config.yaml
model: "image-text matching model"
dataset: "drawn small creatures on textured ground"
train_examples: 101725
image_size: 24
crop_scale_min: 1
horizontal_flip: true
cutout: 0.4
encoder_arch: "efficientnet_v2"
encoder_norm: "groupnorm"
encoder_activation: "hardswish"
encoder_weight_standardization: false
encoder_channel_attention: "eca"
encoder_depths: [2, 2, 4, 2]
encoder_kernel_size: 5
encoder_stem: "deep"
encoder_expansion: 6
encoder_widths: [24, 32, 48, 80]
fusion: "prefix"
tokenizer: "word"
vocab_size: 35
fusion_encoder_width: 128
fusion_encoder_layers: 6
fusion_encoder_norm: "layernorm"
fusion_encoder_norm_position: "pre"
fusion_encoder_activation: "star_relu"
fusion_encoder_mlp_ratio: 3
fusion_encoder_head_dim: 32
fusion_encoder_fused_qkv: false
fusion_encoder_bias: "none"
fusion_encoder_qk_norm: false
fusion_encoder_parallel_block: false
fusion_encoder_inner_norm: false
fusion_encoder_drop_path: 0.1
fusion_encoder_positions: "rope"
fusion_encoder_connector: "mlp"
init: "torch_default"
residual_init: "zero_last"
optimizer: "soap"
beta2: 0.99
lr: 0.0035
beta1: 0.95
shampoo_beta: 0.95
eps: 1e-08
precondition_frequency: 10
max_precond_dim: 1024
one_sided: false
adamw_lr_other_params: 0.00078
grad_clip: 1.0
ema_decay: 0.999
steps: 40000
batch_size: 256
epochs: 100.7
lr_schedule: "wsd"
decay_fraction: 0.4
final_lr_fraction: 0.1
warmup_steps: 800
weight_decay: 0.03
adamw_weight_decay_other_params: 0
Rows from block 6 of the image encoder of a small image-text matching model, named by matrix and row number. Rows with one number belong to one channel. Each number is 128 + 24 x the weight over its row's rms, rounded and kept within 0 to 255. All counts start at 0.
After each channel's rows are labels from the 100 images, of 14848, where the channel reaches its highest value: "top examples" is what is common among them. Only what is clearly more common there than usual is listed. The data: drawn small creatures on textured ground. In brackets: how many of the 100.
# convs0: expand pointwise conv (encoder.blocks.6.convs.0.weight, 288x48x1x1), inputs 0-47
# convs1: depthwise 5x5 conv (encoder.blocks.6.convs.1.weight, 288x1x5x5, trained with AdamW), a 5x5 kernel
# convs2: project pointwise conv (encoder.blocks.6.convs.2.weight, 48x288x1x1, transposed), outputs 0-47

convs0.282 [ 99 141 115 186 112 127 140 129  86 133 125 112 125 105 146 122 139 137 131 139 119 110  75 115 107 131 174 149 135  92  83 140 140 116 128 113 108 138 139 129 111 196 146 105 122 178 146 130]
convs1.282 [109  79 103 136 151  96 147 122 113 118  98 151 137 106  92  87 110 148 111 163 136 158 137 108 140]
convs2.282 [169 144 130 157 109 151 126 131 144 157 134 161 127 116 114 103 140 114 124 148 111 124 138 128 135 126 183 163 143 103 113 137 105  93 102 143 121 167  62  83 142 160 138 148 134 140 111  92]
top examples: large (53); grey (30); creature: snail (26)

convs0.113 [138 150 123  99 105 129 128 111 117 169 155 107 134 145  91  92 106 162 132 110 138 163 133 122 160 104 159 168 117  67  92 119 116 125 142 153  98 140 140 119 131 143 123 116  82 128 166 106]
convs1.113 [126 141  98 148 134 100 134 120 146 147 117  84 122 132 178 160 149 106 141 140 127 175 170 125 108]
convs2.113 [154 136 114 136 115 131 117 135 163 138 145 140 152  92 119 172 145 170  72 125 133 107 116 146 122 131 138 123 180 188  93 134  94 150 129 124 127 116 104 131 146 118 132 135 117 120 130  68]
top examples: turtle (94)

convs0.53 [140 176 124 103  78 101 136 158 151  88 128 129 130 124 148 125  79 139 121 142 126 132 117  93  97 152  82 164  99 130 163 173 144 126 123 147  94 131 130 132 146 130 122 114 123  91  98 130]
convs1.53 [111  90  97 113 118  71 147 153 133 109 120 152 116 120 133 110 130 125 171  98 119  97 132 106  94]
convs2.53 [125 168 118 122 171 112 142 173 123 121  78 143 175 138 127 136 173 125 113 130 111 138 151 180 123 125 120 142 122 168 125 101  95 169 110 149 109 123 110 128 114 121 122 130  92  95 158 131]
top examples: small (76); butterfly (33); creature: beetle (28)

convs0.260 [ 96 135 137 114 152  81 110  92 151 115  96 118 130 135 146 141 153 139 155 106 163 159 174 113 126 125 116 106 117 111 163 123  94 105 154 114 115 109 116  83 139 106 165  87 157 147 144 110]
convs1.260 [112 111 110  85  96 128 118 130 136  69 119 112 152 134 110 117  94 133 145  98 133  93 105 100 104]
convs2.260 [125  98 112 155 107  78 118 151  98 111 112 136 144 138 126 116 179  93 116 108  90 170 146  85 133 142 134 152 138 125 121 130 148 157 136 185 129 136 104  96 154 114 124 155 135 132 115  90]
top examples: small (80); snail (52); colour: black (30)

convs0.203 [ 74 111 168 126 101 145  75 116 106 153 136 108 158 134 129 129 182 116 128 130 136 113 104 121 144 112 114 154  90 129 113 163 156 120 150 169 105 121 144 141 137 116 159 159 158 128 116 158]
convs1.203 [102  88  86 130  98 120 123 139 146 137 145 120 133 154 144 113 110  80 113 127 140  93  83 120  96]
convs2.203 [137 140 192 143 164 118 127 147 100 112 131 156 139 149 132 102 147 139 127 136 101 131 161 131 146 144 107 144 138 122  79 157  74 121 142 167 130 142 151 136 124  99 143 110  73 120 164 132]
top examples: butterfly (69); large (58); colour: purple (28)

convs0.184 [124 134 125 158 140 119  65 125 131 145 136  86 147 127  73 129 136 155 131  97 134  92 154 136 114 117 154 134 141 140 148 116  89 104  72 112 121 151  99 135 112 109 142  98  92 160 122 140]
convs1.184 [130 185 109 106 101 142 102 147  98 129  98 130 133 124 113 168 161 133 150 150 159  96 148 133 116]
convs2.184 [ 82 134 112 150 122 137 155 117 105 115 155 114 133 138 104 109 137 125 118  99 115 126  69  99 118 115 125 114  90  96  96  95  82 144 146 142 147 158 154 138 100 130 108 156 163 119 103 171]
top examples: blue (46); beetle (39)

convs0.119 [172 161 174 146 105  97 179 141  80  84  96 114 134 154 134 118 154 133 153 137 133 162 134 155 140 122 127 134 156 175 136 141 120  88 132 173 123 126 116 131 115 141 127 139 131 119 132 148]
convs1.119 [ 82 113 143 149 110 178 147 100  96 148 130 126 134 138 164  98 100 150 115 153 118 119 121 104 100]
convs2.119 [117 158 113 124 123 177 134  66 166 141 143 132  92  95  98 137 110 125 134 109 129 160 129 151 153 155 120 100  92 131 112 176 114 141 113 140 151 165 159 135 132 135 105  92 128  99 134 121]
top examples: caterpillar (51); jellyfish (45)

convs0.276 [102 120 152 141 142 167 173 151 150 128 119 128  81  86 114 101  78 108 126 156 169 127  91 131 122 167 124 130 115 132 129  90 131 131 134 122  93 136 110 116 155 140 144 118 156 113 150 173]
convs1.276 [108 140 138 101 101 137 127  92 114  90 145 115 122 144  92 154 100 137 143 131 153 127 111  89  72]
convs2.276 [111 127 129 127 136 189 142 151 151 107 108 126 164 122 149 161 139 159 123 137 126 142 107 113 136  84 146 142 111 167 147 103 148 155 156 169 144 123 100  66 129 147 123 113 108  90 138 139]
top examples: turtle (47); blue (29)

convs0.4 [111 118 117 135  76 163 144 129 123 106 103 112 136 115 113 135 135 135 102 164 126 151 103 153 120 143 170  93 112 106 139 161  87 106 162 132 123 139 115 132 157 135 101 119  55 112 143  99]
convs1.4 [131 124 165 162 148 149  93  97  99 110 127  87 132 146 176 151 138 143 115 117 115 108 136 117  91]
convs2.4 [153 138 154  98 158 161 152 102  91 126 136 132 122 144 140 136 146 127 145 165 123  77  94 104 157 108 141  83 115 138 163 112 131  90 127 119 120 117 139 117 129 110 141 160 128 180 156 168]
top examples: brown (97); caterpillar (52)

convs0.135 [168 103 108 113 111 128 137 144 172 125 148 127 139 155  97 120 148 178 102  98 104 141 118 114 155 170 151 152 109  99  73 169 139 121 134 107 115 134  93 114 141 102 116 153 141 137 154 112]
convs1.135 [160 106 105 100  98 113 126 122 127  72 117 152 124 103  89 107 133 138 144 116 123  83 105 137 155]
convs2.135 [109 122 173 135 136  87 158 131 113  85 140 115 106 135 105 122 146 127 154 104 133 129 126  69 148 131 106  87 120 157 171 117 154 139 105 126 141 127 137 129 109 138 111 116 126  98 173 183]
top examples: grey (33); crab (25)

convs0.263 [150 119 161 128  96 156 130 152 155 160 159 177 105 137 133 146 139 171 157 115 130 119 136 116 135 158 100  87 142 168 128  73 118 128 128 121 107 140 135 129 126 131 181 106 114 148  90 130]
convs1.263 [123 176 131 110 178 164 128  76 133 112 144 126  97 106 127 159 144 132 138 133 118 104 101 116 148]
convs2.263 [160 119 118 156  98 151 136 123 152  91 117 139 123 131 122 139 121 136 159 125 108 171 168 108 131  95 120 132 124 151 118 115 123 167 178 157 174 172 104 161 152  92 135 111  97 117 153 124]
top examples: snail (32); grey (31)

convs0.129 [135 133 124 102  70 134 137 114 150 150 136 139  97 146 113 132  84 102 166 126 111 125 138  89 110 141  97 119 126 107 155 143 111  75 103 140  88 114 135 119 140 125 168 146 160 149 172 146]
convs1.129 [152 110 120  89 136 145 119 141  92  82 146 115 141 148 131 160  71 126 125 165 116 111 121 145 150]
convs2.129 [116 117 166 126 153  89 137 101 151 114 140 155 144 117 161 105  80 138 130  96 134 120  83  87 112  97 189 118 102 136 124 111 123 115 138 115  97 126 144  95 170 122 122 104 108 148 140 129]
top examples: small (66); blue (59); creature: jellyfish (32)

convs0.36 [144 130 126 147  89 176 127 150  80  86 124 135 115 100 181 147  83 120 117 117 140 115 157 190 145 128 133 132 149 150 135  98 131 144 116 123 154 165 139 123 158 136 110 129 136 102 111 126]
convs1.36 [147  98 104 143 114 143 142 113 132 129 110 121  99 154 104 102 119 148 185 125 139 114 126 189 151]
convs2.36 [134 129 127 119  95 204 127 147 115 173 105 134 117 104  81 130 101 127 124 127 153 135 104 113 114 117  91 148 109  72 109 141 127 109 113 142  95 137 134 107 134 110 141 146 102  93 160 114]
top examples: snail (73)

convs0.55 [165 132 136 197 158  94 135 141 116  71 146 128 138 162  98 137 160 110 118 164 109  96 106 126  82 132 110 105 111 103 117 137  92 110 117 126 124 118 102 120 106 100 137 126 142 129 142 119]
convs1.55 [ 64  77 135  82  98 111 131 153 111 125 130 133 109 127 164 134 132 146 114 135 109 138 126 151 135]
convs2.55 [141 106 101 121 130 152 174 130  97 112 114 144 114 111 131 140 107 104 130 131 116 102 119 134 166 115 167 132 175 116 135 173  87  88 158 117 162 108 153 160 103 118 156  87 121 109 114 142]
top examples: butterfly (51); green (40)

convs0.83 [140  56 163 148 142 118 152 137 123 141 121 117 105 146  92 140 137 151 177 128 123 134  93 139 111 125  69 102  86 117 132 133 146 131 105 155 141 118 101 131 149 127  81 123 143 102 118 127]
convs1.83 [136 124 114 115 116 108 121 140  85 130 123 146 100 110 111 104  95  69  88  95 135 122 113  94 108]
convs2.83 [121 103 121 124 152 171 138 172 109 117  85 137 147 113 143 169 142 121 178  98 142 134 125  86 105  98 131 105 122 142 142 151 173 133 108 168 164 140 167 142 126 143 115 134 149 144 144 149]
top examples: fish (58)

convs0.31 [106 128 146 128 119  68 159 119 109 156 163 132 137 136 172 163 111 174 125 137  99  88 168 103 154 118 112 161 144 138 117 129 133 153 128 121 114 102 146 130 152 121 163 108 113 108 171 118]
convs1.31 [118 162  97  89  96 142 133 126 113 111  91 129 141 134 131 126 113 104 114 159 103  88  87 119 165]
convs2.31 [135 122 114 115 130 128 130 122 132 101 111 152 144  92 118 131 141 135 128  97 154 176 164 115 102 115 129 132  94  92 171 111 105 133 116 111 101 125 149 210 121 104 121 161 164 131 131 158]
top examples: blue (68)

convs0.259 [131 100 125 101 140 131 111 148  93 130 107 150 163 122 127 149 109 136 122 136 131  96 130 142 137 109 177 158 125 107 105 124  71 108 185 132 115 151 122 137 116 158 149  95  82 135 177 119]
convs1.259 [121 158 134  97 138  93 137 135 158 128  97  85 134 148 143 126  90 144 114  94 133 146 121 159  81]
convs2.259 [127 120 135 170 158 121 112 125 154 134 110 105  93 113 150 141 129 100 161 120 131 146 114 102 105 145 166 135 111 198  97 140  87 140 125 141 119 118 179 118 133 105 166 133 151 109 165 124]
top examples: brown (79); caterpillar (48)

convs0.114 [119 122 148 136  83 143  74 115 165 164 127 163 140 157 132 125 136 164 127 123  93 127 144 103 135 120  88  70 145 133 134  95 135 127 111 124 153 140  85 139 157 111 168 140 117 141 129 152]
convs1.114 [113 111  98 123 117 115 130  90 119 140 114 129 143 172 118  92 125 147 169 123  75  80 123 123 127]
convs2.114 [ 97 146 132 151 129 129 130 136 105  93 142 134  97 150 105 110  96 158 123 136 137 139 108 116 141 116 178 185 132 129 139 147  86 174 133 106 136 115 134 153 107  91 111 108  74  89 126 130]
top examples: caterpillar (64)

convs0.270 [136  75 160 130  82 134 125 128 116 128 154  94 164 133 145 146 119  92 154 128 111 130 125 134 134  88  79 126  98  82  89  95 142 123 130 116 120 151 123 139 161  80 122 109 139 149 136 142]
convs1.270 [110 105  97  92 137 119 111 119  93 108 113 118  87  98 130 100 110  96  98 113 104  94  97 120 114]
convs2.270 [128 128 106 120 132 147 121  83 115 127 140 144 179 102 144 138  85 118 154 127 137 130 118 144 141 128  82 130 148 180 148 122 167 123 104 118 150 173 128 199 124 135 151 156 149 124 130 117]
top examples: fish (82); large (66); colour: brown (39)

convs0.211 [101 116 122 104 142 155 127 131 136 125 184  84 155 106 115 106 131 116 126 170 125 142 155  91 126  91 129 138  81 165 124 100 121 111 116 146 138 156 154 135 181 127 136 117 175 107 131 129]
convs1.211 [102  95 152 132 161 116 120 164 152 150 110 166 137  79 135 127 116 124 111 122 160 170 140 152 144]
convs2.211 [175  87 150 173 142 137 133 109  88 100  96 108 131 144 151 129 139 100 126 139 153 131 159  94  97 164 130 148 135 141 145 140 143 159 151 148 128 122 159 161 126 154 107 114  99 149 122 171]
top examples: butterfly (56); snail (41)

convs0.16 [143 140 138  96 125 111 189  87 144 134 127 130 144 171 127 122  94 136 116 100 140 164 101 107 169 120 123 122 139 142 145 117 130 120 129  94 148  91 127 121 192 152 121 146 100  87 139 137]
convs1.16 [143 148 165 127  83  92  97 133 118 102 105  79 113 126 131 106 113 127 156 119  94 122 151 142 101]
convs2.16 [165 134 109 121 143 151 131 158 139 146 136 137  86 120 125 115 151 124 105  79 113 113 122 102 162 138 114 121 124 127 165 153 133 129 127 102 106 163 147 102  94  93 148 147 210 133 139 122]
top examples: small (67); grey (43); creature: jellyfish (29)

convs0.174 [105 155 132 159 154 154 137 120 125 157 140 169 151 139 144 104 125 109 119 120 170 168 112 137 135  79 165 131  91 143  90 114 149 145 106 161 110  98 134 181 127 146 139 130 109 127 165 134]
convs1.174 [121 144 128 103 169  86 144 105  84  87  99 124 116 125 101 110 118 136 109  99 152 159 148 123 112]
convs2.174 [110 125 142 149 106  96 131  93 133 141 146  95  87 147 134 102 125 132 145 141 122  95 118 142 131 141 137  93 131 135 141 114 129 118  98  97 162 128  70 119 120 135 112  75  69 115 129  79]
top examples: snail (38); blue (30)

convs0.97 [155 147 134 128 128 156 148 136 161 141 124 153 130 109 128 158 196 172 150 137 150  95 131 118 140 171 106 106 156 140 133 132 120 116 123 152 186 133  87 149 157 114 134 152 126 115 159 112]
convs1.97 [155  97 111 102  84 124 133  98 115 131  85 102 129 146 144  98 143 128 103 151 145 167 152 149 151]
convs2.97 [ 91 112  84  68 110 108 128 100 161 116 169 120 132 137 133 158 136 118 128 130 106 116 149 131 114 144 142 120 135 164 125 102 145 135  85  81 165 126 154 132 137 153 121 125 159 181 130 138]
top examples: fish (33); butterfly (26)

convs0.44 [156 172 121 154 115 146  81 122 147 123 158 113 121 149  89 106 147 105 105 127 103 124 141 175  87 158 163 166 141 135 153 119 137 155 141 144  85 117 106 116 130 161 149 141 115 150 129 153]
convs1.44 [ 96 118 150 120  96  98  87 121  99 103 159  79 124 150 151 131 116 141 143 116 126 167 142 109 107]
convs2.44 [158 123 131 137 132 163 129  68 139 143 110 157 148 130 152 122  91 118 157 151 170 140 158 135  91 147  99 161 136  75 103 147 137 125 141 155 129 119 125 122 150 123 100  92  93 143 109 151]
top examples: starfish (54)

convs0.18 [174 142 122 114 136 119 132 114 132 178 128 156 152 176 111 129 156 142 109 113 148 156 106  99 191 118 134 114 147 155 123 124  98 110 176 153 132 102 140 121 161 130 127 137 156 100 132  98]
convs1.18 [133 147 133  97 115 150 135  93  71 118 141 137 129 112 116  97 111 150 155 153  99  74 119 114 127]
convs2.18 [109 134 106 134  99 107 139 136  69 121 152 120 101 138 149 125  82 102 115 144 102 144 136 135 144 143 152 160 167 111 125 127 101 162 138 121  73 105 120 112 126 173 127 118 163 145 169 146]
top examples: caterpillar (93); red (25)

convs0.170 [ 81 112 135 116 186 142 147  78 152 125 148 135 149 146 134 153 125 171 163  81 158 133 104 125 124 137 155  90 130  99 104 116 132 128  98 122 100 126 147 146 131 120 131 179 139 116 114 127]
convs1.170 [ 96 141 163 106 138  86 120 121  99 125 110 105  94  87 100 140  88 138 141 123  97 110 156 140 125]
convs2.170 [117 137 136 157 126 117 127 140 128 107 145  80 136 124  95 127 168 141 125 104 105 182 139  97 114 130 126 178 171 129 192 167 129 148 109 145 129 144 135  96 144 116 139 117 163 114 107 127]
top examples: large (74); purple (27)

convs0.228 [113 171  95 112 134 162  85 111 141 112 157  97 107 115 112  90 153 133 164 140 123  76 122 162 127 112 139 136 152 109  79 113  96 146 130 119 169 133 134 123 135 135 114 112 128 133 151 172]
convs1.228 [156 193 171 134  84 138 132 107 110 140 138 101 100 149 159 134 142 146 132 139 111 116 137 126 145]
convs2.228 [ 62 103 143 138  90 113 141 126 104 159 108 114 129 123 102 151  93 145 110 102 110 139 187 122 121 120 103 118  83 132 158  92 137 162 132 123 119 136 122 148 109 131 113 109 100 121 144 169]
top examples: blue (66); snail (43)

convs0.120 [128 127  84 138 151  96 142  94 140 151 147 198  93 165 127 148 148 102 131 155 113 124 152 121 141 124 121 119 142 151 173 141 138 124 143 122  96 134 149 158 163 156 103 130 140 108 158  95]
convs1.120 [ 96 103 122 151 121 130 102 122 149 131 144  98 135 116  96 101  91 116 103  93  76 147 157 129 103]
convs2.120 [179 153 138 157  90 148 128 107 110 131 171  93  78 125  92 151 122 148 148 124 146 143 123 134 138 108 139  96 131 111 128 137  77 123 134 137 150 119 122 142 108 179 119 124 181 151 127 126]
top examples: small (59); caterpillar (38); colour: white (33)

convs0.253 [154 137 126 135 146 111 130 123  84 130 151 117 103 145 151 108 143 163 134 182 136 125 134 118  95  88 157  91 149 132  85 121 118 156  87 134 113  99  87 107 136 156 136 130 118 109 125  76]
convs1.253 [102 105 142 144 142  87 129 118  88  89 134  98 132 167 135 139 132 150 125 113 155  85  95 134 151]
convs2.253 [173  87 163 104  99 108 165 115 151 136 154 101 102 127 146 159 123 105 116 105 147 148 137 184 174  82 106 108 139  99 126 146 136 118 124 131 139 128 108 138 110 105 117 142 157 133 147 151]
top examples: turtle (39); grey (34)

convs0.78 [108 129 151 137 138 105 125  81 111 182 113 129 146  93 121 166 157 148 148 170 154 114 129  89 119 132 109 159 153 110 121 112 105 127 109 130 138  94  72 107 101 122 119 110 140 100 107 104]
convs1.78 [ 95 128 137 143 115 125 138 126 121  99 128  99 126  85  93  87 106 118 127  88  90 115 166 157 135]
convs2.78 [ 99 156 111 163 169 103 145 157 132 129 156 150 104 111 179 133 182 115 156 115  80 130 150 147 152 175 134 140 119 130 144 117 118 118 149 154  89 109 147 140 124 117 117 129 152  96 130 137]
top examples: small (67); snail (61)

convs0.130 [119 141 149 129 115 154 166 104  69 153 159 142 118 127 119 149 160 123 101 132 144 179 162  68 114 128 163 127 126 110 138 150 133 144 142 172  85 123 123 143 128 108 132 133 154 120 152 132]
convs1.130 [133 166 130 122 153 131 120 136 118  87  75 121 117  88 105  95 112 130 122 112 130 177 151 113 149]
convs2.130 [ 93 125 106 147 167 111 141 133  75 111 143  90  93 132 168 141 104 111  89 145 120 131 149  93 115 108 156 130 118  82  87 127 147 163 130 132 128  95 135 124 116 156  97 116 103 118 125 106]
top examples: caterpillar (48)

convs0.25 [109 143 118 106 132 133 120 113 133 107  74 137  84 156 157 121 167 122 145  90 138 112 144 124 152 130 135 126 107 112 118  83 151 171 141 179 111  98 146 118 154 127 117  93  81 132 109 144]
convs1.25 [ 85 105  97 134 123 131 107 100 115  99  91  94 126 109  94 110 116  96 118 113 123 100  93 103 110]
convs2.25 [139 108 131 147 141 148 105 103 161 150  98 124 106 134 119 141 153 151 172 152 120 119 140 141 109 137 119 101 138 152 127  74 132  69 109 114 124 141 124 127 136 120 147 188  65 134 131 109]
top examples: starfish (45); snake (40)

convs0.112 [115 115 122 140 144 147 137 151 136 107 109 156 131 136 125 112 146  64 119 155 136 161 157 135 102 179 149 104 110 150 109 134 156 166 145  95 100 134 110  89 111 105 127  67 120 132 129 112]
convs1.112 [148 149 109 131 122 111 161  97 131 144 133 159 118 119  96 161 126 100 108 139 168 159  92 152 168]
convs2.112 [158 107 134  99 157 100 145 137 140 172  97 144 152 109 135 111 143  96 146 142 152 120 130 101  93 139 128 126  87 117 132 108  88 144  84 111 166 134 173 133 123 126  91 140  89 134 106  98]
top examples: starfish (78); green (47)

convs0.43 [ 88 106 135 125 100 104 115 133 135 146 117 159 142 140  95  99  69 137 156 147  78 111 143 178 156 136 171 122 109 145 162 109 123 143 133 116 136 106 130 174 109 143 140 121 122 143 157 119]
convs1.43 [ 86 145 124 123  84 104 112 137 164 148 145 119  79 141 143 150 147 148 149 153 137  91 133 125 157]
convs2.43 [137 130 110 128 133 117 131 119 140  93 139 142 133 120 141 119 138 149 118  97 102 136  92 130  88 149 109 159  62 121 128 144 132 122 163 146 170 133 187 115 170 155 144 129  98 130 127  76]
top examples: blue (43); butterfly (40)

convs0.250 [123 114 190 118 120 123 128 169 149 142 114 186 140  77 116 137 119 122 135 109 168 138 132  81 141 154 168 162  99 110 152 107 147 135 126 122 112 113 143 126 152 128 115 125 124 171 140 147]
convs1.250 [156 165 114  89 159 105 150 158 110 130 114  85 158 118 112 156 129 136 106 161 138 132 108  95 123]
convs2.250 [135 115 162 119 103 112 122  87 132 107 114  85 130 120 139 137 133  72 103 160 111 115 111 105 128  97  97 138 105 149 183 135 106 135 120 110 157 118  78 149 111 153 119 104 159  93 138 136]
top examples: turtle (48); fish (42)

convs0.230 [105 124  99  94 114 151 168 154 137 136 114 113  81 149 162 144 134 131  77 109  98 136 128 136 179 134 106  98 121 114 154  93 100 136 150 117 123 136 106 148 177 149 109 144 136 116 159 141]
convs1.230 [138 130  89  89 155 137 140 124  86 102 127 142 129  83 103  98 142 150 111 120 126  99 152 167 120]
convs2.230 [166 163 114 138 148  91  97 127 139 134 146 105 170 128 104 144 155 126 115 142 149 154 140 112 135 133 172 126 110 107 159 155 171 117 144 154  88  73 128 118 141  95 155 131 144 109  95 123]
top examples: grey (90); caterpillar (30)

convs0.127 [100 117 135 177 125 115 130 148 106 120 126 129 131 111 140 140 157 139 132 156 148  57 110 132 128 105 116 139 139 160 110 104  97 116 176 126 151  94 100 110  95 106 182 130 155 114 114 146]
convs1.127 [107 134  86  95 155  90 105 124 109 146  98 104 155 122 114 107  93  98 151 124 128 112  87 131 141]
convs2.127 [136  98 146 112 114 178 167 174 117  90 106 100 145 111 154 150 173 134 129 122 114 154 132 111 168 154  83 136 148 161 156 166 153 141 134 133 102 128 116 144 154 136 119 131 156 135 117 117]
top examples: turtle (75); blue (28)

convs0.12 [107 156 131 140 115 142 148 148 135 129  86 120 154  82 131 127 134 143  83 162 151 126 119 117 107 170 132  92 124 132 160 124 135 124 122 175 190 121 175 132 135 140 144 101 108  90 141 135]
convs1.12 [ 85 114 138 149 152  85 164 150 139 126 130 128 114 109 121 125 143 121 146 127  88 103  90 168 159]
convs2.12 [149 137 160  98  81 137 111  95 134 133  53 134 125 114 137  91 107 148  90 138 120  95 124 139 100 121 132 140 147 122 141 110 116 133 112 128 175 136 132 123 151 144 103 164 154 100 157 100]
top examples: starfish (70); brown (29)

convs0.161 [115  86 143 111 121 158 110 109 113 122 174  87 141 170 128 167 130 129 139 135 162 125 155 152 105 164 143 130  93 131 130 134 157  99 122 173 102 147 109 102 114 113 125 142 111  69 131 120]
convs1.161 [151 123 115 165 154 164 120 112 138 123 119  89 178 133 101  78 141 118 116 148 120 122 118  91 115]
convs2.161 [100 159 121 114 135 117 102 152 121 139 123 125 111 150 145 132 131 113 103 106 125 102  97 129 139 140  81  70  84 110 109 138 117 135 173 122 142  77 161 111  97 144 159 146 115 108 147 165]
top examples: butterfly (48); purple (35)

convs0.188 [ 84 154 118  94 107 169 135 156 130  90 117 125 173 138 137 163 145 141 103 144 135 159 116  86 139 126  88 113 130 131 127 159 141 100 112 118 154 104 138 167 125 155 122 107  97 117 106  89]
convs1.188 [118 122 100 118  89 112  85 101  91 101 165 144 125 156 152 131 142 106 142  94 147 121 110 112  98]
convs2.188 [ 87 118 181 133 139 141 103 126 106 107 152 117  90 121 129 169 113 151 109 114 120 147  62 170  90 133 147 127 113 114  99 156  88 128 119 107 127 135 131 130 128 119 110 154  97 106 115 102]
top examples: butterfly (56)

convs0.256 [148 118 115 153 102 121 106 128 154 113 123 103 177 152  91 137 148 137 152  92 151 131 118  96 120  92  89 102  78 109 102 135 142 107 143 142 110 150 155 161  90 150 116  99 103 151 118 115]
convs1.256 [103 159 120  94 100 105 122 149 129 126 113 103 112 119 132 119  88  81 106 165  98  97 103 108 130]
convs2.256 [123 162 119 126 128 182 129 107  93 147 102 154 113 143 134 141 109 144  89  94 132 115 133 114 124 201 108 163 144 141 132 152 107 112 103 159 160 125 131 111 157 138 146 167 109 101 139 128]
top examples: butterfly (69)

convs0.38 [ 92 134 128 138  99 133  88 141 113 100 171 125 175 117 128 110 171 124 133 121 115 126 110 136  84 130 152 128 138 141 116  74 115 145 144 118 188  99  94 109 112 140 105 146 166 133 131 115]
convs1.38 [ 83 105 154 111  94 117 160 127 157 158 100 154  98 120 125 119 132 102 133 154 156 162 132 160 120]
convs2.38 [139 100 170  95 137  93 135 134 108 183 131 136  85 156  97 136 157 151 163 149 128  99 128 147 140 151 140 109 102 120 144 148 143  98 118  96 142 131 168 108 122 171 111 147 104 104 122 109]
top examples: butterfly (75); purple (40)

convs0.155 [116 138 123 129 143 108 136 114 169 125 177 170 140 138 150 146 129 158 145 133  94 109 164 118 128 154 141 128 111 144 137 173 139 151 148 166 171 154 146 121 143 122 163 173 125 175  99 122]
convs1.155 [154 134 145 139 142 161 141  92 125 127 150 110  84 117 123 137 134  83 157 142 126 108 125 134 191]
convs2.155 [128 163 110 139 121 102 109 115 160 140 129 131 132 104 114 177 138 138 186 155 148  91 153 162 116 137 150 154 111 184 104 109 130 124 128 136 133 130 113 128 163 122 148 155 102 112 162  85]
top examples: snail (71)

convs0.2 [ 79 134 117 171 145 155 136 166  95 132  99 113 139 118 125 111 112 108  97 137 128 142 131 135 102 139 123 139 141  90  87 121 114 150 127 128 110  81 113  80  99 132 136 138  97 141  87 175]
convs1.2 [ 99  69  92  90  89  90 136 142 143  97  96 127 133 139 113 104 142 136 119 111 121 117 126 134 134]
convs2.2 [168 152 100  89 135 122 146 114 182 146 127 118 136 139 134 148 143 165  94 129 169 101 108 132 110 165 137 115 127 138 123 145 133  93 125 117 105 116 143 110 150 122 113 194 109 178 119 126]
top examples: large (77); starfish (32); creature: crab (31)